From a checkpoint of a small spectrogram enhancement model: 11.0 epochs.
Rows from block 9, named by matrix and row number. Each number is 128 + 24 x the weight over the matrix's rms, rounded and kept within 0 to 255. All counts start at 0.
# convs1: 3x3 conv (model.decb.0.1.convs.1.weight, 64x64x3x3), inputs 56-63, a 3x3 kernel for each
convs1.15 [105 132  54  93 120  72 124 126 133  99 124 147 126 135 142 138 114 124  81 130 126 116 124 149 114  94 134 126 149 120  89 112  85 159 136 118 123 135 115 128 127 145 125 171 135 169 118 100  76 165 139  83 117 103 112 137  87 126 102 105 109 131 116 116 153 129 167 162 180 126 130 138]
convs1.16 [151 156 113 100 134 119 144 139 137 113 131  98 125 108 152 108 104 142 137 116 132 111 135 127 120 116 108 144 118 152 123 105 128 117  76 139 119 136 166 108 151 147 113 115 120 143 116 128 113 101  98 133  92  71 118 150 132 125 129 140 143 132 127 117 131 109  98 153 145 120 163 117]
convs1.17 [ 85 143  66  92 151  65 123 160 127 104 164 149 102 108 116 111 131 154 144 128 123 151 121 100 169 153 131 137 135 109 142 149 150  89 104 108 173 127 147 180  80 134 193 126 130 100 123 132 114 130 134 120 145 130 115 145 123 114 139 139  96 146 147 140 119 150 117 111 127 117 130 107]
convs1.18 [100 135 137 113 141 154  91 126  91  99 102 149 125 112 118 123 131 129 116 105 121 100  92 136 101 102 107 136 116 122 104 121 127 103 130 169 132 136 119 140 113 135 106  96 127 119 161 172 102 141 133 142 156 170 106 102 123 116  96 130 113 116 138 138 115 115 126 120 140 127 156 136]
convs1.19 [159 157 116 131 131  95 167 140  93  93 111 150 112 106 152 144 103 124 114 103 116 113  96 104 152 135 124 108 132  93 155 144  97 155 107  75 120 104 109 122 104 103 144 159 166 108 117  87 100 152 130 120 112 142 157 151 100 119 135  98 107  93  94 142 129  83 155 131 115 165 139 141]
convs1.20 [130 109 120 134 146 152 157 151 126 113 119 136 165 148 109 101 117 133 104 110 150 114 147 143 120 119 111 133  94 130 140 155 118 102 155 176 117 130 169 116 122 127 130  96  94  68 178 179 139 138 142 163  92  97 100 126 112 104  96 124 108 116 133 123 142 172 123 123 142 124 107  68]
convs1.21 [172 127 110 143 107  92 140  87 100 154 111  92  98 134 147 115 117 137  90 129  95 121 145 116 127 148 141 167 146 156 134 124  81 129 111 111  95 120 115 133 131 124 172 172 134  85 104 123 135 113 131 132 128 123 112 122 131 137 120 105 134 127 139 152 150 132 155 114 126 140 129 100]
convs1.22 [123 125 153 105 149 191 109 154 175 140 148 157 141 130 127 138 112 147  95 133 145 101 118 144  92 115 112 128 142 172 121 134 172 114 135 156 114 141 143 112 120 139 109 136 148 128 117 123 147 122 122 186 155 138  98  99 106  99 114 114 107 124 140 103 120 108 117 130 136 151 121 133]
convs1.23 [139 128 107 161 154 165 147 141 160 179 119 123 133  90 158 132 130 154 142 145 152  99 162 130  94 135 135 134 137 120 111 123 176 102 112 140 112 136 165 116 158 154 129 132 136 138 132 116 137 123 148  85 164 172 106 108 121 115 113 119 110 133 145 153 125 101 145 139 134  96 163 172]
convs1.24 [127 121 173 169 143 152 103 113 155 166 184 131 126 147 122 173 128 125 139 149 116  97 109 123 109 155 105 130 152  88 124 135 118 101 134 122 117  83 100 163 140 116 121 119  85 124 115 132 119 114 147 141 110 112 121 104 136 121 122 140  80  87 112 113 111 140 118 127 101 105 115 112]
convs1.25 [134 151 119 168 140 106 151 166 119 109 119 138 152 160  86 136  83 164 125 152  92 113 117 108  96  81 109 146 162 119  99 106 172 161  97  88 135 152 132 101 130 121  82 118 112 125  92 147 120  83 137 104 105  98  76 102 115  74 102 132  91  97  75 143 137 179 119 128  61  80 124 159]
convs1.26 [134 156 183 106 157 125 127 133 136 115 135 114 140 137 168 157 103 176 143 124 149 156 161 180 150 128 136 138 114 126 137 148 137 138 148 147 137 135 131 143 128 133 125 115 100 173 195 154 132 121 130 102  91  90 130 132 120 120 130 123 110 100 135  68 123 149 103 125 140 118 120 133]
convs1.27 [134 171 155 139 103 148 157 142 136  87 116 144 119 126 146 117 132 135 115 138 104 131 163 112 116  99 129 123 156 176 128 132 127 116 121 117 123 125 122 112 163 117 120 146 129 116 117 151 107 113 149 120 111 126 103 119  85 116 130  82 125 117  99 147 127 110 130 137 153 163 154 125]
convs1.28 [100 145  92 102 132 116  93 169 136 143 150 108  96 118 133 169 127 114 124 117 169  65 113 124  88 146 125 131 138 119 106 132 108  92 136 132 117 106 103 142 132 121 134 119 126 118 104 140 135 115 108 170 141 128 105  80  85 111  72 148 115 101 126 110 135  80 113 142 154 117 145 122]
convs1.29 [124 129 146 120 150 124 126 123 115 102 139 136 109 130 103 110 130 109  99  95 104 118 127 124 122 104 130  84 110 125  90 158 144  92 154 161  99 121 110 139 112 123  92 129  87 149 176 159 141 132 111 149 122 151 107 123 125 109 103 131 109 101 122 105 123 118 116 136 149 101 126 120]
convs1.30 [167 128 178 126 121 158 124 126 165 120 128 163 107 139 149 124 118 139 165 127 137 170 102 132 153 113 103 144 131 102 135  93 137 149 157 197 100 153 104 107 108  95 155 132 115 109 149 120 152 140 106 112 137 103 128 140 114 126 131 149 143 110 141 123 152 164 110 121 163 122 104 116]
convs1.31 [146 148 107 170 134 113 147 128 105 120 115 127 146 145 147 133 131 131  83 150 156 114 138 152  89 146 124 130 136 109  94 142 141 188 134  69 111 131 135 113 125 128  67 110 149 135 132 125 114 125 135 107 123 121 124 127  95 123 124  91 124 110  74 143 136 126 175 156  87 143 150 125]
convs1.32 [103 129 159 115  91 147 131 128 165  84 138  96  82 130 143 124 144 133 103  86 107  98 104  93 118 120 103 104 122 110 107 120 142 126 128 101 116 120 131 109 141 127 125 122 115 130 145 105 148 133 111 141 131 110  87 118  94 144 114 124 110 120  97 106 110 165 147 130 166 110 102 150]
convs1.33 [ 97 120 152 110 123 120 105 122 130  91 132 139 134 139 124 134 168 162 129 120 108 140 107 134 124 117  86 126 141 144  94 109 125 134 130 127 137 115 109 149 153 120 150 115 115 145 138 135 125 128 128 141 119 128 120 135 130 137 129 126  82 110 135 121 159 103  96 110 146 137 138 122]
convs1.34 [125 131  87  92 100  85  58 121  83 137 133 164 133  98 140 112 174 116 164 138 115 126 125  76 155 139 138 163 156 182 137 122 141 119 131 125 183 112 143 147  90 117 177  67 136 128 147 122 104 141 133  91 163 122 119  93 139 113 116 130 104 124 120  77 101  92  97 111 100 134 118  90]
convs1.35 [177 104 109 173 114  98 149 126 125 135 116 105 121 141 133 122 146  93 104 103 109 114 122 161 108 133 144 148 114 113 152 134 108 148 121  94  90 163  82  87 133  76 108 105 112 126  99 152 120 156 148 123  93 163 155 117 111 163 139 111 140 112  96 137 113 126 137  98 107 143 145 120]
convs1.36 [103 132 135 124 108 162 127 129 153 119 157 122 166 111 157 148 141 104 106  76  96 114 100 117 125  97  89  99  65 109  86 126 119 118 152 132 117 120 131 102 121 157 106 143 110 130 197 121 147 140 100 144 147 123 110 102 109  99 123 125 103 104 100 103 130 134 133 131 124 117 153 126]
convs1.37 [116 132 104 103 145 112  99 135 122  69 123 140 107 132 118 128 163 127  94 134 118 126 145 122  55 116  92 111 157 137 101 166 148 129 120  75 114 133 125  81 113 137  72 134 122 142 132 121 112  98 126 118 122 117 121 114  88 134 143 111 135 120  99  82 119  92 114 123 128 102 123 173]
convs1.38 [139 112 140 142 119 138 161 118 178 158 123 141 133 151 115 137 115 116 115 119 131  91 121 140  97 111 116 115 106 122 128 139 104 115 111  87 117 160 147 111 152 108  90 144 118 126 126 150 116 171 138 139 130 123 121 114 140 131 152 141 141 131 121 159 177 189 168 144 179 154 135 177]
convs1.39 [111 133  89 115 145 129 124 148 113 123 142 153 146 165 138 115 169 177  91 127 118 118 126 129  97 108 128 141 159 129 114 170 106 142 149 158 137 102 122 137 127 133 130 103 140 142 117 145 127 143 115 161 147 119 127 108 121 120 144  86 120 105 128 133 118 128  92 124 114 121 103 149]
convs1.40 [136 138 179 124 146 180  95 115 159  92 123 118 135  96 146  86 129 136 109 103 126 117 103 119 104 117 117 105 111 138 122 126 133 115 136 177 105 114 116 110 111 140  80 124 105 165 142 136 145 114 109 135 116 128 112 113 112 112 115  93 100 121 114 114 119 152 129 132 122 109 125 153]
convs1.41 [109 130 171 102 143 174  75 145 142 155 182 111 153 132 113 111 115 143  73  86 125 138 117 115  77 121 131  66  98 141 111 121 142 117 145 160  77 136 123  74 123 111  77 124 127 148 111 142 159 130 122 150 127 118 104  97 112 110 105 123 110 114 136 108 130 128 120 127 154 144 142 139]
convs1.42 [148 135 142 168 142 113 145 114 120  92 106 151 137 121 118 111 127  93 131 143 128 137 138 135 146 144 142 122 129 127 146 126  81 103 129 119 139 144 123 113 162 159 124 171 195 117 110 118 113 110 110  84 108 122 114 105  87 123 109  52 128 133  78 168 118 132 133 143 113 148 114 116]
convs1.43 [142 137 112 156 137 113 133 121 142 110 156 130 127 106 110 155 132 167 134 139 168 133 151 150 127 119 150  81  91  98 121 151  99 163 147 128 145 152 144 141 120 141 126 116 129 163 135 133 125 149 143  89 146 181 166 143 109 148 110 111 125 123 104 147 118 140 169 145 132 114 185 215]
convs1.44 [ 96 137  82 133 148  76 163  87 130 101 139 124 121 100 110 142 142 143  58 101  99 102  84 119  91 127 107 119 117  95  89 141  95  86 104 129 135 118 114 188 133 133 172 152 154 131 120  81 133 132 112 113 137 134 141 127 116  97 129 132 123 118 117 162 138  93 168 115 145 130 140  70]
convs1.45 [160 132 123 156 128 116 156 129 110 142 140  99 102 109 114  84 114 143 121 136 155  93 133 172  79 113 169  98 146 165  83 134 157 190 123  60 125 143 148 122 143 156 108 106 132 161 115 114 105 118 111 149 119 107 118 103 117 113 121 113 129 125  85 142 154 117 149 161  97 146 171 159]
convs1.46 [ 95 126 145 132 132 127 112 117 100 127  79 115 131 106 136 112 105 146  91 120 116 115 125 134 194 153 176 141 120 131 126 147 135 120 152 117 119  95 129 124 101 131 192 174 171 198 180 165 133 122 112 106  65  95 130 157 145 124 139 121  91  67  76 108 137 149 132 141 153 115 109 131]
convs1.47 [126 150 165  87 144 126 136 175 130 152 150 144 128 151  93 127 102 123 105  74 113 110  98 139  77 110  70 106 108 147 140 129 116 147 141 171 106 140 142  99 158 142  92 124 106 173 108 157 141 119  94 204 158 142 123  99 135 111 111 127 118 116 152 119 109 151 151 124 107 131 176 153]
convs1.48 [114 115 120 106 123 153 125  97 105 122 149 140 106 121 152 126 128 150 145 167 132 154 107 197 125 142  85 125 122 125 110 142 136  92 169 115 123  94 145 146  95 130 119 121 135 133 121  88 105 112 127 143 109 127  93 108  96 107 111 139 123 162 137 137 125 100 113 132 137 111 124 131]
convs1.49 [107 141 141 104 122 116  86 125 104 145 169 124 146 106 127 140 114 100 165 148 171  99 147 136  74 117 127 130 177 166 116  87 105 103  98 132 136 143 116 125 125 151 119 105 122 113  74 123 116 123 116 161 145 147 133  77 106 106 122 125 124 154 149 150  90 104 130 113 142 127 165 144]
convs1.50 [105 131 171 154 136 141  91 139 117 133 107 151 126  91 133  98 128 112 118 147 133 136 129 112 143 125 104 149 149 142 147  76  92 114 101 122 118 141 127  79 163 121 115 110 146  96 115 122 109 140 129 111 118 138 116 128 119 120 106  94 103  82  91 111 149 156 101 156 131 110 167  86]
convs1.51 [113 165 140  69 137 130 112 123 106 129 122 159 132  98  81 155 132 128  89  91  87  93 130 179 154 115 127 161 182 174  98  79  56  79  85  87 106  98 112 130 161 119 146 145 112 164 122 143 109  97 107  94 113 124 112 145 169 149 117 172 149 129 104 111 148 116 135 107 112 124 120 108]
convs1.52 [116 141 178 104 120 139 140 129 162 106 157 114 130 144 113 119 135  97 120 159 117 115 163 124 117 129 114 103 115  89 130 128 132 147 144 121 116 138 157  83 116  89 108 109 112 145 148 143 153 114 123 116 115 102  98  99  84  85 106 112  83 106  98 117 124 178 129 132 140  99 109 149]
convs1.53 [130 151 149 141 122 141 107 133 120 105 155  92 115 158 111 104 136 124 114 107 103 127 113 138 124 113 111  98  87  91 133 112 124 154 154 154  81 109 127 120 112 119 122  96 108 127 156 147 151 129 132 146 140 129 118 113 132 112 110 121 100 116 145 106 122 137 138 126  92 137 126 122]
convs1.54 [116 171 166  88 147 114 111 173 150 155 135 112 122  89 143 127  99 118 119 119 129 102  99 121 113  95  94 112 123 140 123 148 123 103 136 160 106 120 137 106 124 112 109 112 115 152 161 132 153 110 107 139 129 109  98 105 103 109  79 100 102  90 107 128 122 190  94 127 106 127 152 137]
convs1.55 [133 102 119 141 136 124 150 163 142  85 128 162 157 140 137 104 139  81  91  56 117 134 124 103  92  87 140  85 111 109 127 156  81 143 150 143 137 142 122 131 135 108 150 122 147 120 133 117 127 151 117 111 141 117 113 109  93 134 115 137 105 132 159 122  97 114 129  84 137 135  96 110]
convs1.56 [160 108 102 173 134 106 158 108 107 133 103 136 148 120 101 130 149 126 107 110 131 121 126 124 124 130 167 146 134 105 146 142  94 138 110  92 106 104 136 108 115 124 142 125 129  92 113 121 114 107  99 102 126 116 138 125 103 134 138 118 147 125 102 162 119  97 167 133 105 150 130 109]
convs1.57 [119 134 156 103 137 102  93 171 125 142 108 119 136 151 131 121 131  97  86 125 112 137 136 149  94 125 127 112 145 163 123 139 143 119 107 124 112 120 109 103 164 119 112 128 124 133 100 126 132 114 119 145 162 141  94  80 104 101  91 111 109 112  92 122 123 110 123 125 122 156 167 157]
convs1.58 [125 128 125 128 122 191 152 129 175 150 145 139 124 158 142 127  97 105 123 112  98 127 122  71 124 130  80 154 116 126 105 140 113 120  91 174  97 105 120 108 112 124 123 131  95 119 126 132 103 125 168 105 112 142 122 131 124 115  96 101 129 101 127 105 137 172 102 128 193 135 104 154]
convs1.59 [119 102  80 174 154 119 151 158 152 107 115 139 119 112 108 143 159 109 172 157 178 126 143 115  97 122  99 144 142 143 143 132 120 136 135 136 164 165 137 118 123 105 122 131 108  85 105 106 105 122 123 107 138 144 137 121 127 143 146 122 141 131 145 132 119 104 142 122 121 140 105 111]